python train.py --model="class-conditioned image flow-matching model" --dataset="larger renderings of crowded toy scenes" --train_examples=45211 --image_size=32 --horizontal_flip=false --conditioning="class" --arch="dit" --objective="flow_matching" --cond_dim=128 --targets=["light from"] --num_classes=4 --cond_dropout=0.2 --logit_normal_time=false --norm="rmsnorm" --activation="gelu_tanh" --mlp_ratio=4 --head_dim=48 --fused_qkv=false --qk_norm=false --inner_norm=false --patch_size=[4, 4] --layers=6 --width=256 --positions="learned" --optimizer="adamw" --lr=0.00082 --beta1=0.9 --beta2=0.999 --eps=1e-10 --grad_clip=5.0 --steps=16000 --batch_size=256 --epochs=90.6 --lr_schedule="linear" --final_lr_fraction=0.01 --warmup_steps=480 --weight_decay=0.0
Rows from block 2 of a small class-conditioned image flow-matching model, named by matrix and row number. Rows with one number belong to one neuron. Each number is 128 + 24 x the weight over its row's rms, rounded and kept within 0 to 255. All counts start at 0. Numbers have three digits each. After the name is the row's rms in percent of the matrix's.
After each neuron's rows are labels from the 100 images, of 14848 (inputs lightly noised), where the neuron reaches its highest value: "responds to" is what is common among them; "colour at peak" is the nearest of a few named colours to the mean colour under the peak. Only what is clearly more common there than usual is listed. The data: larger renderings of crowded toy scenes. In brackets: how many of the 100.
# fc1: MLP up (model.blocks.2.mlp.fc1.weight, 1024x256), inputs 0-127
# fc2: MLP down (model.blocks.2.mlp.fc2.weight, 256x1024, transposed), outputs 0-127

fc1.703 088:155093153091145172112092134144124109120123127151153104114128106093140086158113126121123156129111105115159136129129108128123121098112109117128145148092134136085134139158114095160142118167137133151168136139156134098101092138140117131103102111149159131099134140148102151126182137163111117124126123154138120121109120091147144084146135107117127149119119141070132108110123082142131139168175
fc2.703 087:141156144136142138108104175142172118143108119091077122096118115116164184102134155120167149114165127086109110116110114146120141101189076118126113119147125088107149124122152123118136095134102139106157125167108120149149160097159114121120141137115094108165153169083151166152145135155131176111145135084115126129134098074148127151134134139111123097134137113128135086101168157103108141105147
responds to: snowman (34)
colour at peak: grey (50)

fc1.136 145:149179151140158124154117164129107155134141119086118116085132138155094125123119096159113054175095154126148165155146131058118124086122135102105185150144153115092130177144137113166107097111135107143149121112152129094101124124125140119115097133120141128074103142104127129142161124107161125151136179103146106120141145143117149137085126128113155115127136112132153081140096097070112116090139
fc2.136 142:146064111156148123086155102135131121120116117110147114151156169140114163160108086116095107154122154096176130146138133169111132151115118097146130124109124100088082101095137130164127139126154123129168097166131152126127143174097113120130185115139128127135113126133121113120140125166081122150143202109163070158086138096140115097130086161141109157117127128093146082111107115080122129129128
responds to: blue object (61); its colour: blue (28)
colour at peak: grey (51)

fc1.727 082:104121092112137107195126144108149151137128097105110152108136121124102161121143129158099108135140105147169146105161135195100174143128095140138096143121142124115081136167125130142089155143107117156118108085110131101112115110121149107111107178103130167134125178139156111122126138146147138111143166090097123141132118138179117092130140133140144143149123105114150094144153154102149169135121
fc2.727 081:123154098108135131102149103124112094141120111121100127157100137132083114115112137162134133129119101184115158124131093157105129104161158191077146136120109185123106075135104131049137146080169118127144117120134132113160150101089118095116107130104131147119113117104141111145136141107143124138175142128154080126157112163135117149104114135141115133145136142147141148153133132146135143056125
responds to: blue object (61); light from behind the camera (52); its colour: blue (28)
colour at peak: blue (33)

fc1.311 087:152098147132148122079152151184144125145145135142132134122100148136181111155135114112111135134081128112097134073119136163107115111128141128110157155150149089110118124122095125086125101079124137147148131113117091124137142106132085137109082129085142126141133120172150139167142128164096122151166116148136122123125130136157124161145164192157127152149130128151168166108143122113129108137120
fc2.311 088:131160158138129134122104125158102103140139132083138124145145127088072134138154108128128113099155109122112129155149161138100082114091109098103143090090121153118115128113130164141157129141128158119154127114097107106153123145128149171123128145093114134121112124115144092127099113124154126139127139145182139128127126189099147134174152129131151100124142094129120139131103102085121157101149
responds to: purple object (65); its colour: purple (31)
colour at peak: purple (38)

fc1.660 136:130110120119161138137195148112121126166142129086091126107132117144106121152129133123105146166174145120097164104134114130164092081102103152097128149126090101100110164161119117109113130108111102126143144120143107130122120105166132220099085099156110118086132145107159127130153110151141132137101163100157100078158142110089148146088108110094128124136168120150140122144121106130122132096147
fc2.660 137:163145133171146109131138086143147128142145123133109114112134113119136083084137078117142133119102138159147085105141105166115130114137114164129114117133135079105110147085108137140101059107131136132169089154148134171117130167086112054095155121127131111147121099118172082145111156161107113127170133100114105134158113106144130130154122147148074124092139142125138142093136123110114123122128
responds to: purple object (58)
colour at peak: grey (51)

fc1.741 124:105100129121127151143151157158160150134096123109136140128149144132107103149103133136129119138116120136144119103144146106063146137173139140107132109158144099138126149107107109132114088116121118112152145243103077087166138133113132165132109121140148133132136117158144119088142115142162116121135137159138102137139134132113143141119083151151152109131120114112143156134134104124124084097131
fc2.741 145:107128134133123134118132087127134094090144141120132106118142109126139137130116116134131124153166110121124139133121146128151117112133112116107125142147082139123131149158113143138138102113121114143109144036225129111130159145101125102066135127144156173158153100104136115082124098126139091128087135124146133081100129144144100129128102123156104118111136136164128122135116113138145120151112
responds to: purple object (79); its colour: purple (46)
colour at peak: purple (84)

fc1.201 127:091168108132158118117137155117122134149156138135127116149111134117127060124155084132124117152134147129132143112159151130158117100130121077117136072112099185084102202163069138132147145129145124106113134133178150102131130143111107115099156124149134112089183092140151084101146109095126142110146114120136149128118126105146121129104107097155150144110122118116113129131163121177103128106118
fc2.201 139:119120144103129160156088143078122140148087107119146101118121141118122078117116112092123108126103138117138087126120138116086143140165160086120087164114133131106142138108142107101162135172100118128150138125147130150113152125141085131107128125134103164144149111121126153114174112101127108212144104132127118054113102185151114131135114119141103102136121096066127092124127155125130143133136
responds to: light from the left (70)
colour at peak: green (39); black (34)

fc1.530 089:112121047186109117139114099180139154093159129137152169132136145142123105100140103128104163134131101130098145128135095140132103098089131136140112144153102138146154111102073131142108149147158107148134125141126133128114120126122195124111131143122119133106133114102146116149150124112112137125160150102163123106105058155150155098119134132115158112136123125119122126161161105136132177132105
fc2.530 082:132146119135173095086132143154111141120147089140125137147103151141140116138108135142121098113113116168116131110123157121144114147153165129117146094119140124125113114168112128162131146150131100139131136168119101132160192160115123144097090151120110117121170093100148131084109139139144102154200128113094110113155054145144111113132114145117111169144112133159112134114134137108162103113132
responds to: blue object (71); its colour: blue (31)
colour at peak: blue (47)